{
  "model": "segmentation model",
  "train_examples": 195000,
  "horizontal_flip": true,
  "translate": 0.12,
  "cutout": 0.4,
  "hidden_act": "gelu",
  "residual_init": "none",
  "learning_rate": 0.003,
  "shampoo_beta": 0.999,
  "precondition_frequency": 50,
  "adamw_lr_other_params": 0.003,
  "max_steps": 33200
}
Rows from block 5 of a small segmentation model, named by matrix and row number. Rows with one number belong to one channel. Each number is 500 + 25 x the weight over its row's rms, rounded and kept within 0 to 999. All counts start at 0. Numbers have three digits each.
After each channel's rows are labels from the 100 images, of 14976, where the channel reaches its highest value: "strongest on" is what is common among them. Only what is clearly more common there than usual is listed. The data: rosettes with rotational symmetry.
# convs0: first 3x3 conv (model.mid.1.convs.0.weight, 128x128x3x3, each kernel summed), inputs 0-127
# convs1: second 3x3 conv (model.mid.1.convs.1.weight, 128x128x3x3, transposed, each kernel summed), outputs 0-127

convs0.126:473541491514489494518534531498531521475418491509517499449481497541437520491538486516502467487506481517493468499493521507488452522536516516492507496480468485532486497484540468484503547495545527452479524521502512479465531509521515483513482521546472513512522487469487487484494530511499457526511496478509493551520513478526478521480489469449517539518517523493526518485489527517506470474522
convs1.126:507499482515496496502544473489514489509523527484499518440504549507534506454478533534500489502528500505491504473535519481532472557490493492543454473487529475522494511506499546535511514463477468508530439469469498479490466485522497526510508519477506500481508493518568520498535529502500548508520496520494495477497470527505490434484445493466531520482480489500535542487509500518497524502516
strongest on: five-fold; six-fold

convs0.4:506519531515483468461515525502518516481519497514486512486532501488508531528500510493463493515480500483528474535484542481522501524483496482480500535492506478531503461518468525470501506521508477496484484482456563484473542462448513483525493490563511484496549544476465515478503539491493450480469517530480481505484489470491469484498484481500524561474492481442537477490497484547533478511484
convs1.4:507493539505510494516524519459501489484501489451514496546473494433498487497523507506511492514482453456554499502517505510466547483491488469482476487484485552502505481489525506489541504498503525463496537479527566507508446496454498495526492508509491494499469461507520490536535503535507499535513482494478502551546501521491491501510486474516521531503500508565476480472506473558475485509524
strongest on: off centre

convs0.95:488480470497573504461546513498476483544532502481502466527507473488497508479548501489492468484493495501491510523463531517504524508495505494489510512498493501482504446476490497573526512507487506467519484494481546499514494516472476481513484495518564487530527478516488505508471473545523465550482493514475522485479453529488501516486456517490515487527526479448511447539500476549521499485504
convs1.95:521525547497490509554441512494493505486493490547493539479512536495520517481529479534553528489545482514565480476492499537530501499512503505515483453490503464522543514540466521490489500502500507534478508476457464525464471496514554475494530523481462508510516516498506518491529496477492527530507504502532521503493483459526483478542557511501510523499516471538535522496479500516499521488527
strongest on: mirrored; nine-fold

convs0.84:529509493487496499502485499512491524504484504481527497529564486479512503498504510486488517528524488498456520485471500537526512531499513527506534510512459473523512530531495501536524469486496492527501504422493484485497509490480515486506485502479537494495559499474433514465497476519507446477501418571503485527479518527516503465493531482533493528487462485523481478473457489527519503517483
convs1.84:481508474565492488483481503549515533519504569513551482463500485479474515494486475557489519495502486513487524519538531451468512483512547508493463494489503518487499524487463487459492493480499500509479507532491476514521477517501483517521563526522504479481482485480536467514488496501521526483466485501493538478494524509543517504502472515505498471519566505515471535506551489505544520530474
strongest on: mirrored; four-fold

convs0.49:537499519509530511470514518511507504490498491502508487522504500507501506469451541542450471505473519504523480469455460532520522507486495478507507511497552508540511530531507490516526501520510487498482518487486455487502546543497493482448451492500432494514557487489512505529503520499486500521508519503521510484506495532510464466443466489496487474467456531446447522547521509519490488505501
convs1.49:434503483477514513517508470463455472479493504488534503513503494507563512469483470526507507473491532495488555472483476445506484546459445518495493507498496544484471452477511475484528499507495469465499458497504519484484497512520494482525512491514510508457521477548531480493473507473476494482502492497475492466505480498488519468482465489489482488523527491473571474483493475493459491456486
strongest on: four-fold; five-fold

convs0.5:484510491522497520502484497504506488458487561475504493478472481493486478527480511462473516507489458485565522478515478505454511529546492493512491493514515487500502517513471530483550504491502499495486521514495492483499452481475530499504512509508487506495522480518553513479488486474476479480520490464488518502476468500470517637505517506496493469513507485482451445481510512499528500509485
convs1.5:461462499496465539450508533503516425496490515510490505513512513503524508518507532515508523543432554484480455493462527486504475500519542481487545470496489466490515500508495533475507504485499530527490516496512486534519511530467502467495505503535492482498537501497475514441532484506501521480526497487508531531532506517528513498548491495545497493469480519498464495472483472481445485532524
strongest on: ten-fold; pinwheel

convs0.38:449483547567515495494513480489503493452482470554508467524494473494509488524494487503511515494571483521501471537478515493526496493499510522544507495496480475473503501480466514483479501552515598500463493496510475455502463506496498525503493449502491542509456512520480504479487537485477481503490513511475526534445497510519480502503501498497516503486524475533488479477518495471500532498492
convs1.38:493482493453505483507506489483513544487514526489513481466506533477520503486490549529499501493465488478514553473478534492483521520502487462478555523480486526475532513449490496542541542526489436521546536493489510489513510475491495487486487519475484453491514494511493531502516519525496516475501470511524477496561491503518516542501504550495496490483508470490514519494533518526533415491506
strongest on: grey; nine-fold

convs0.106:512487544493545504498512488481557484498525517504521445489515514492516493514492481508436470497507515512480489456519483497491494507491497483495527510526476501527477464517479499537466468517514523502479480466547476500508509527490553466519499515501514483470506499477482527583552531484507502501476506489474491545473482497460490487495456488554464499470528484455471474520471523496509492467535
convs1.106:500539505503510485520471519557529497531551452479494485515507511471485512488527526515502526533483489509484517532512497539520477495513498455487522484506529507496531494526461537501535517497495511546488486494505493496498517495514479506547482428517463510462506443512532512479505537521510476542496500462534499497496515542534469501523482528523511459534538526544484511494505454554505512507521
strongest on: three-fold; pinwheel

convs0.119:521525510495439517480509481495516481494486513486509482484519525481502521472518504527590478498467484501521476507499519489552464486495492506473501505505489493519478464482481513504490522523485534507488513514502458522517514486528502506471495488498517570522477520509498476482495505498483465518497491491429530483460520529477500502509486466514490491525539488483480507451513580538532569512519
convs1.119:474504458517519499538513547479544502526467523431539491491489501483554500500509568493485460497530510505494513498504547481510519500517457527465501470465548486503523503501525453476499486505493505542545499515496485472530489483503525453513445508503472475524494484541498537476508494496504495471538518527479487510537517492505475514475500496516517480531479470518475493475440482491483515499506
strongest on: dark; ten-fold

convs0.127:522502499501556505503506462524523439527476529515528488529486496506540461539451479525485503493519504500549502487520496510524499497469485470457507480476480520523528485484522527525482515517503463493488494473461503494437521511513486521445508493488485460522460472485466531528511479524511550471471490473494509529484530514500486482517557510473463476473463514508474522504548481516501471497494
convs1.127:445501487554461479498511456542483484513490492486485510520493507502506486494548538490500522470530502518488510509508512489484464488501530472509558515515493499530566498525461509504495494494511510508463468467510442502533533500505509489564502530537487528507518464487550480500518501446512492523491492459495492483541468502527509522479511494544508501538531437491540486522509508525496500511496
strongest on: six-fold

convs0.105:515483476530495465448445507489494500533488501496501513501461500446523477499554531498558547490511479507511487473480498518468538524487509490461474479508472507501505462527489527528513500506504484543514484473462482520524521500536511489487481483497511543535468503517499508497488508492516422506478512462477532492464456522477519496473537482475441487513487506485467475523491468519504502473468
convs1.105:539444518505446509537481479503561514464521488511506506494509515519504484486506464493506478515557497541481549495507505511515509475511512489487561505503541534491502473478491478480475518498465498437444488507488495462490527505484507460532494526507493530497519521481490488468512480511519496485512484479536507506497493477492510542490513501556510475475471440534510529524487531554496529477497
strongest on: off centre

convs0.3:480506505538495467517508506499526542515538482479473486539539517503480511481471504490494498505479497499517487446502486506543532521497496533533503506480483479488508487524472497509560498449500496480472501498540477498478537474474485452480502511502517507466511496479531492481485455511521512495489488553530429485457439502464511505471434486485465510481487510503491443492473509472499523473476
convs1.3:505524488483465502507456504485466499516457492533471471541482486491504503478521512516500515451492466520468520518481507514486528528499509504450482567534527531515516494477482472524472466531476441510487552486525516532472511486476491479522462500496523478498471499513495497506507503486495467493483542518474547510494490491489474528543527526543488470480520492475451549529505479492472455480516
strongest on: four-fold

convs0.15:506500472472514487465523492511538469491524462523530517505489482451512547474508462491505473473487488531483467481481512502508498430492532504504517490505520508488495483523482560497497529493488477480466496505532459491540488455490475481492510484495517478516512538523539503484523499511488521532451474479494535477487500516491505475532509560548466489503503500515456432489499473462517538529474
convs1.15:490489505533534451516491502526450460519493497485464477461512521582491491492505523511533502521545559482491531506507532466523510473496483481452506516533528497458498482494442447533477459493486497497520522500522483502474497498497524506456481470501463502501495472531470530518481493486492468505521504507509505495459498523484505524473514453442501505534479493510516496456485495510473497485503
strongest on: three-fold; four-fold

convs0.114:478520516502538509502512458472470532491553489499535489479525495508504532454486486519504438493502472474493465528509528507512488486495500503483504529487477503520486486440515546507493515509484466516533448484523515463490515506481501436479502525495464513509518505491541483476439543481500484520511485499515457506488503545531462498498489508470467524481570519507524494501537511545499490516519
convs1.114:571473489520489483511497479514472506502471481498501499482478461473531495519514480491505494474449465492528468485540516504548501460484491465492483526474508573463536469478534476481520499519512501490487504490497475524468459502529487475532496534480489539504477514485480516482523495484519518496493471497526513475502507416483472503486518500506526473464465457496536529545481487481506482493534
strongest on: five-fold; six-fold

convs0.87:496441524535457478508503483460502512506487513494496485495552480520513532532534505496466488488480497496462516449536498489517456496528518515476497482474490519513488520470528527528469511479500471506538459513449498479491552465483458472466473509508524493482527468498497500496529539492538499496488507516553485515465518489589484511500514476469503545496477526502490505511535483501505484497521
convs1.87:469501525482536491535479514507486507542546493514474519491536518475509530509491494479512481511556484514512504517489514506471525487496499505528472474549561478498495528528481541499530477511492533515528513497536460477503520495528529481482549489530474579538498509527476500513464492508516570520503513549466525507478494519486509473500496513501509501532525503501460473489477511546513502470534
strongest on: nine-fold; eight-fold

convs0.29:494455483497515506476505502498512497475495515485504467486511482510491524519496510471483517524477486506551513506503508511496521472527521505487485548493482514521510491531477495502478508514520505527492535516445521504527493454442476548459474501597458512460465472538563519494542472513513476475471485458495501505482493513518485526496526449506485519522481515483468515530549502523513499491476
convs1.29:474470560491496500500504508513559484489510516481510533488515515474508468497524487507507504453502523471481510506489512519530453510503522549494548460459525514495515527478474508508528523487480524487517455505500484511487490474462540467487534460494499495548503486478482491530448473534498536520529466496489504492539488488491538511527492515539528502483562518476441473464495524504491533513473
strongest on: ten-fold

convs0.116:500527498531526478478501493495459512515488462488529475516554516493465492472507513523488480511457515538530478504474494490509507538547483522456484536472468516471467485513480489531538470496515479503469578514463528494534456498482526524484502510554469470504507458507539518466503503519525504512480487495479506478457470512497495530477516497501475492462473532480487475551534483482514523501501
convs1.116:483469486457513545490489508464527462538515512438501479467506510471519487524484476485481544497513447461467479539512497462509477513509492483517496462464540487528523515457507506501513501515477512483521486468532521538482539549510466507492519471471515560450494465538478516497484477515487475490521492516520529454538510493486510481541485498502521504530502474484484482491490471497461486513508
strongest on: six-fold

convs0.122:517517491526529486501505499497476492493493499513472485517526436488520497491494469463527491472501493492496516466488554513483515493514484490492507485453502522488497504548486493501485556484495482513499548512497518571495548484482470506490492526497504509514510535525484486437496505523492501487462508492475530489474505551525544490450463490473482497490450456541462472529496525531499433488477
convs1.122:513522514513494504490501496494485547508531511503516525435481524480498449490512476472491537510496507440494493519498504496539457485467488514480470514529492520521497477492495499484469518485534549481484473490511537510521501508508520481515416496537493459472506473479495488464462510466523478500517515539548439502508495499463445482545492510526529512513521538517487510500474486487539506520518
strongest on: three-fold

convs0.63:560500396471513510488498533493511475513495522498501499475514499494457487496469458460487511510466515486510480524518538496441517516493486485510516509488484504549507512479522481520467504556495480485479495504489475486477483529505486488524513597536521511531495497533505506535500460470474509538499501486491478513497496519500480491518479548504499498528505530506537483522497484491513468478528
convs1.63:478524508552483463462476500471499474476510491479505488539492477520513495487510504517523507520495492567511522504518487483534510494521525533568473506540497513477479513561513511488474467499528534471508468572516471527493523505492501523493522476526524503483496474478489485552503489500494517519484511525467553524484502502455492515490503465514475517501504515473491541461483471521469565523503
strongest on: cool; five-fold

convs0.91:535537479503499469479544538490480516502461470510503513511504505524487518458490472451535466495528507497535472501511516503486458524496496507476534489519458526503469483529565470546492478529481506505525526528452492538488537519500525473472499485525498480490508529510502490473476496478495499494522452524480552461488512465520499508548473511490509504501498529517436535483448476485482508508486
convs1.91:509488483506461503514494472464483485519550531531532469490446453498512541520498491460509510503490497535498540531480477467497519505551490521506479470500531533497469506488514517458499490506501473483528506505435473515496512495499490510450489502479559476517479522521478528454455483520489526486529519511540488475489445510523464472504530502499487500478479423524499497499483517499524487508501
strongest on: five-fold

convs0.59:500509506492483486506520504511491484517464473532511485519513455508493572539475518535502555538471474504513508460601503489493530497488493513519490478506480515535504471485474518499503503523525527485489468471478482499468543483468471434453494498496531504459511507476497493474481529509533504479484516530512516502463460542525483487516481484498496465492466500498512514502502531467509464502525
convs1.59:505525501509520493544513479557456495529509512511453475526512516465514490477466507549477486445524470504533487528494492495461487506483484514538500488508490531500509500518519517516497495466482496494500530521519506469514520566500500501516462447434485509494499465514536478536518536515497514532511510542504506486483540488494534493487559481479518510520529470497502518542501486484544483468545
strongest on: six-fold; seven-fold

convs0.50:528455470525515485477487494516496498511499514509474494478449498495504545494493509528558470548499474490512550529487495476498531470538495498456492497487506493522506520533494503457471565465483481492500508509544496493539466463493471464502491482496469531473525516452455491498486502525547505458533480536495516495492486480555515492486477498528488513510524470498510519559521481502538488515488
convs1.50:496485523478509511506490521467515551501489518450495500499502531496513515506528480471499496451500483469542488507496503531457516529493457492536522497451481495490519491509500485497477459522462559507476494517520520490488526509472500504498512488520491504504466528472556523443547499494477543545412490537512507537549516509480520505491498486448490477516478510513503522499496531490510516492541
strongest on: off centre; eight-fold

convs0.108:516510526530506510469510489501496505521516468509482511456470500521474510513450514499508493579474513519499469460468505507527449527496498512482488498470495495469488492486500494519506525512487525475496523487497521592497519479496498483470509513539474468511480534518508485446510503513461430503466493490481485511438491487524469498507468455499497498521516507490558483518475486518491494460464
convs1.108:536479521500519525480497576495471488472516479490559486529495494474503487508556489509484512487556516514484504461507544507501529473497520487522476475496509494491485471553482485526474514478503454516497481478522525434495475515506504544469448507510479481520485481511481516493463454469524498484517526516486524498544494515489510492474474503507485534562457467481493502470525529494503503528500
strongest on: five-fold; four-fold

convs0.7:522488474440490519512487470498536451512499457487498500470483491490492538507506479474500511502455507461509492532523499493467484537483511502510516491535511489482501512532497525492465528581524484486466464529484513499534496475533542511501530579539523504540490540517498523497508538503473453510495480516476492504510506520519524494528505542512518508485482518493469462467531474507516466518531
convs1.7:528512580543523491466477508510529476519512507526470476512517457509524504517512480516493487522519508524507490487503480473493469511530486527531513500537515498469528449479502510489534452490512552545480481514526483504514507548491513515511482478504473529498498454483514515547531473551489502529520493496561479516494500524463473499507481539514507516514524516500469519455468475483477534501546
strongest on: cool; grey; ten-fold

convs0.37:532506480465537531499527503501524493511495500443502473494496506488491459485479489457513513497568454515480468520531506503550500515505488510531473468499473481464513483490487482506443503464491458517498534496515465505497481486501497506502520592533489555513468495534479524468515573485479501509462492511477514518494513501511480494537489488505492514458499514510496496498480558500495507498484
convs1.37:499510499544500487522508485479523483513484507509509554496495466564529496499493521478496516491479491472485487497512503502488450471475493551544489494474565464521497512490496494474490479486498500497468504509500478509469486482476502523525473472531533503479470521468498470492453545514468513482430482477497563518508519491495535485480511518526495495529486453547448472490541471503487539474507
strongest on: dark

convs0.65:506511514500516495501492501482517504440523521469496504538441494471523488502488474520494483516468490495603490457538495488486475518552516510508489511512467524502495526527486523450501500486482520509494496492479494521543444497492509489491539499499452505500506465522511482507479488499524481478477509477496501496482513503478471564495482516532480519496520497512435468517525480462502496541444
convs1.65:501462504501509489479508517526491469462493502478515494482547534517473493523537534499499510505443523504413478516493475490474497492475519501532514495499489460494529444527493459576512506522497481466480493476478483509520500511486522478469458507485503488482525520541482524485531504513502499515541481513501513511531550521518500480536508544496492521481467517493483507505488454466436479485514
strongest on: ten-fold

convs0.62:495485505518477530470502502489545494510528460496523469500554463463487506469540496482574447492494524487496508525478481501517518505514485487494483471487485499492480506537457564500477520489460466484487541497470513484517495511526493534454465503497518511539564517472528528506491464483503475506468482502501505492473511502469550490493498488523502486533509482455472504458534469513496506542494
convs1.62:530493458535492472532546486503435517517530496517523517528493505541503528512527481490452504489491512501529506482488511503512497508488510495485541509497482495494497455507504540476486474481513505555496470515486484491540546426517477466513512513523537478478496497470478485468467472517499468468502479503487561519523522499507490530490437508470503452491501475501548460510474470517502497476510
strongest on: three-fold

convs0.86:517542511526508500486512542511504476479493455501519453457495505508539488498492531531511479510506483460510508457457525505488479524510478495491502564489495485482488518506530513534533452510507475512522541457459489476460486497524541454534437497519489481481444516481508506469497463461496520476461514516484470511490541472508478523502493487474492499503489477488547498514485502491509560499501
convs1.86:455514512503484514513501458488456541449528575525504490521490519447493494518470452481495493516507545453504504486499433520516490510491500483530523492471524495469509502512522462487493452516461470504451492462496518494457481491494451496517491550507512497471511487482507508505497506503477465491499533525508481478489489516467455508494533510480456509497498522477445528480518520482498495486489
strongest on: off centre

convs0.25:520502515476515516487503518479503473505507504498507502524493457512486494488506515475473457472534511553480465471487479504496482510486519513509419507528434491539517474514482508504457528538530475479503501529424482486500544510516488451516482551487497482546491518475505442512503534511478483455486491523482509488535496517493490504467484507487518518491484506516495504469470566519519483520506
convs1.25:502514468485465491469527465521496501523463510520499519499482540523496526507486522507474456465476518500473465538487520509523492454474482531527470521520532480516513530495495472486485502504498513495460529509446478510504499468506526517506509496498511516490564486460528537495481422440491508487476474510454481441512526494478532478500463442512502529498490510507512513509516464464488503518503
strongest on: dark; three-fold

convs0.99:428494503546472498501506484541529469503525520514531471517463471484537480541491496476480522482441512494494487511489516499500526529480520519506481482523515467495511511513508528486429475475502488505487495461491529532509558497498521555511530513491530528556515498494481523475511493490493493473517418461502545494512510490479529504537496489480511488491502503459517511515485525484515496527474
convs1.99:493488510494503487484500509535533522495485484507527498521486534498508471521490490510481492462477518497512469488517538454455493522464501516519455527514488503542560468463482536510535485534511486471504492506502514497523500514502452500497426524516479500509484434524555486489495544495517485493541501544499487525495543485457505517500471514461494526517496545503459459494475545485521508526510
strongest on: mirrored; three-fold; four-fold

convs0.98:485486517478540485473523460504519478506503522539497518558537507488491503475554521552482505521481489513486489536513514483452468508496490522494504498518508523513494513480521525502506488480583489520508517510489543510561500496465470487563490497488455484502535503529516496464478509510524466529451487478471541480517508481519480498532496508494515536527458487498473500510466512526513482493553
convs1.98:498471536526466484548486501503503468478489496535483501440480514548500519532502488550500482502513493508520510540525513472556503546509541489470506471541475485504512482527487511522527486515487491492530472509554462463474493490521529481470515522467498500513515491469476451556531537505462532504530498537489491508485513498490509470491493480457513512485459501491506515495477552529486506468532
strongest on: mirrored; nine-fold

convs0.83:489534498532465496495525474531492539538481478523493483472515495497495506491534483466571499488524490471517516452479524551485506522506555498494501480524489500481508515519464511494488496514469470473553494530457522495491521567479486493483505502483498509523508509430530499533499479520468492506441499457491526520492530504523523526502511486510494503527466526446488526468482521494476509505460
convs1.83:514524508470564506483459508523507453520489481541506461499491492453495503497491481497510555508515531510498467513484556498504492465524539500481516458487563509501494499517508513510458504498525466542510544517476495528538521508523543545494466522523481497527507502497532489506496518485539510484484505500504475485505529490524488504515483474467525501551450517553528516536525520507553510506510
strongest on: four-fold; three-fold

convs0.40:529481532490503549440486497464536513472518513476490480516526484497523519543531498478540510483492501485486448514472492508492465527491499521487493505506478470488496557528452496472484495457471494545504536484475491513513470487492513505489493489473546515517468486528458503507450460480511494501464514519468477481491483525469527494499535505544531473501478508459472514464538501538504533504456
convs1.40:524486482510503524504542532529527515508515564492458490510515504537495499497526461499507488504506524503530510479475462490501525466481450486506491510509483517516524484496508494497444527499492527497459493475489513495522497474536479488482504563545498504511466527531487520488492529488524512479468509501512496498490468481417471534501474521505430514489483535510462491447509464493536472471472
strongest on: three-fold; mirrored

convs0.70:539491491570484459474484521487458484501497491505505543531463518478485492486482505475525510509504502497510498517448464514478521554494500504463472484501497486478473509560523483491485476548493488542521436521504448490491537474560511463476531505464461470506484493489503518461464482519514459490525518495466528494489494495448511489510493491492490477513497491501516511511470506536506536524490
convs1.70:487500504473528526476478517474536524475529478509523466583483528510482480519503508469501476509541513550483509470474493485511494486497499487512516513491501505489499524460513466545471544496502495448471536490514500511443494518491500511556485511507503489493473459475486485506499471503466472449461533510534480494442527479508504435474496493473511452485494498461507509498511477489503500498461
strongest on: six-fold; five-fold

convs0.113:517485496539517510477520478503483516506537472519511478509526468520467511470485506453499480526501511482486568468496491500505532501446510540505487466512498506481505517514489462492501459480464507465467511502547493543498532487488494461528519520504514511505509461453482471511477485522505455504499463511502497472471493561478487518531489507461491493475554477498497470471444504543467550483509
convs1.113:506517546455441538476484521460520523487538492516516482505525511480532492518535527547506496500477489487505472522554510524463517496516506495499463539487498518508500518492505515524473461511480498485466528475483514528460470494446509570500469495509499516543496531505474486547507530476506542503468505509531498451478551473536493513483525491516514516500469490470479535533498501478495487509478
strongest on: five-fold; four-fold

convs0.82:498493480496462492510505512485507514526553500519507507520540498479509562466485473446516490475480487512496529542520528490510501498489475540522506525527514510501503532519479538494504484436514482542471496500516485465509514510505471488503511504457526478505570484488491506482449490507463466521530483510526506514488493565485520504483490531517493539454548489519466477484508510497498478570489
convs1.82:568543481539479509487470491507466481544472539504503486479503507496463482492490503511489498512503495491481460491542514496496485507512441477478488501471500519443487479468505537471440517518518531474478544489493509529520500516544498473507449483495493531507502500530500494490524509459488468495475485515462478546510518511534481498489506480462501538483531470510535536514503451515482520449517
strongest on: mirrored; three-fold

convs0.92:496508516469523485468537503496459515500472511517436523517519470508535507477542525502467451528522510462481546525528497486506505508453482491502493470502496494499489520463510487482502503522549505473509468510528572505516546464526507464457483512518504466471516466509471478455474504510545485503489499492497552463471488500519464499513553503475471502493452490511499516507469526497515511502488
convs1.92:489482490467489495526469518517498498479495508486536489547520530479499496483515496531497482463496500480518482499553476492470519517548538535512484540474499504501477459541464544542519478493500448509440500512508465525492456502522503515501464438496483495486543505516528525507497547454522500502501477492467449507504502504474455505512502540555497483493513498510498504539508457476489508492463
strongest on: pinwheel; four-fold

convs0.101:506491502480489518526460490483519485500497524483505536471514495482498516505489518480534514521508495496484538484499539526499494486532524497516521480508506521464546491533461479504479488491561483494481509547502563519501525567542531488494544485487486540494480481526441489481505508501535486501437489460490533523508510533556495492464540497492538524513437493505513487540512497518476501504484
convs1.101:486512509474516520508535490521547488528474501515474449494555509504495531492535518522477494511500478513492466523501512515483489497486513480459472497529500463538511521463477496545456502536453529502554491490501478516487472503526503531503533548492541479527499505500509469553518512496522560518480528504482508502504545505517484460491519530486451503520542504521503470522436492488518511466508
strongest on: off centre

convs0.18:506457462507530556529542515501460520503490506515497538504520468485470522485519512492496454542490498485488508513492458499472463501497525488493471471460468497478488497525517501534528458490485521485459506513457507507520505427455449510552486508543494469476475443496526502480523477517519515538511475506451498490485497467558486494502483478490526518476507489519514511502499495530497522495487
convs1.18:493479558470487527488522508509533509535516494508527485490554513479530497477500475514503458473544495492478498484478550543485501500498508498537519508529495520543516509509514453545471480503506485517546464498513513499509467505503527506481502458416517503515495532486489517492466509506530536519469490533518520468524508496484506501510513522448476513551502480470487520515434510485480529530476
strongest on: six-fold

convs0.102:479548483463473544509512505542533506511491538512509476512541487462497489467524463484527452493490463488499445527525536496502485505524494473525485509469465507492482516483476508538518503479499505494496562511457465486464481503476505532536502495544482507557478495523489548489499498495503485528515534510482437515473498514511506505440496506515483529529504527504513500449530509542511492487491
convs1.102:509516476540508512493503527489555520463517492481500502469527508538502536482521514473534498519491518526504445470478528538539499527515523505485505522467490480462478512506540516516540513517530550513521482506511519481462490506438494515498504469476512508491490504452496501526577528489529535516489451531532533500454519489524526500525457467488521494507518506503529483492510519531543510506503
strongest on: off centre

convs0.48:502528497514519524495503499469497484527466491538510474527551492462499506474536506468519499468502496500499470507463500493499542506559518512464483479520486517480456505493446455524472517540520436526519515553437495469453495474469513487492453489508542486511512459516512499482466497523526542517459488523479507503469472486486508485474505472512491512548492521486485478513520504517526508505493
convs1.48:530503495506485494511512524495492516527534517500494546476496522566474529473477505520503498457506508444560515485474556496527500512501484465506476501505487508489492482515531552482499469491496520492504475486524454544537546433481473494490530451512479525463541469483467542518487524524485490480527536526518482502511475519472504480502508482472517469502479495480508496482463519507472461511507
strongest on: four-fold; three-fold

convs0.19:545489516540525506464520483487483505538498495522519499512550483456494477523518520496490529485507508505503487478463459528476502503500537460508495516491515506494499531516449493506529493514509449516478516481404474500487518497474484463461464504488477495475547514517534497520482476454486541487463511516505511468452505516498515496467535499521466469491464522457471519536510514521528507512496
convs1.19:495486440486494489529501469487457555520516491472530546496516489565512513498497519527484484532477498469483548516481480457546499517525469500539492540503523492513519529474529554484523471495480512527490463519486518515530523453470483509493583486502495552469528501491481511494508534507492479465488518510500507496508466533488501513480492505508505495511495483471490499473488516460453478509503
strongest on: off centre; three-fold

convs0.17:493482488489499543509493481519484489519511550502498526517495501485493471515453480562458529485498499533485530467491537514512513497518490481494518530482513514512521467519504517509483535529488512442497488539433486481524502499488473503470491502500512549481538488533534533539538499498508499543529486527505511548465544521505509517527535501523466522479495487506529482583498502478471482475494
convs1.17:471485530513474534509479512536501507518493494483480473494507520528509482532469517527533515453463491501505504485499484502517469512502512527542497529537468515558505531471453534472498498514506491487473499463492455462536490521481503540519471534443420483484507551508505499511519513518505495498516493509505512514483514464469542534501507566476530492497499539489481493511534475473475521468501
strongest on: pinwheel; three-fold

convs0.13:524486545558449501503500511478496459513478469520485498531548500476479557467538503515491525490525484488510491533505490512495476494530511490499490522490503519554479502491473531505487470495459466497508507519518516499501605448511505449488509502515511516532493452481494485526498521492506505524488497511485491495499459478459464472520490522516429489504518484489492515488508507496539504529520
convs1.13:477515498419518511459522486477500517494513491489515515533507491483515467546511524481543511521462497492503525505491478502476542507507488478462521510499493497506545447493486537484491508488501474451514514529512471508498456476516470530506489513492491476521552495500499527498512495484508516444506514450508499487457538486455514511455482513485542493546526521488498441482486453501483498452470
strongest on: mirrored; three-fold

convs0.21:536507505515540540466524523512510504483508498472506470508509498463514490493493468474506491533494496460501492459491505508505529494511502535489473573466481493471495495496488474483517525467487516454486488517486504571485521495509534522486540497523468486511484542519505493467504491503543506497441493474467470497462499470509477497494439487486519499543491515572522496552526463510508485536489
convs1.21:531525478509498508491532496503536497537477520497520487540489500487498464542533471493493518491544496567437503548484467463511507524522529506515540473441481499480513495536484460505512476528478523501502523492465513477499490496498512480516516559472533488549489488473462489485513496509488491473567504490537509507499482483493526470469497472533504486542497557495525515499498487504505511486468
strongest on: four-fold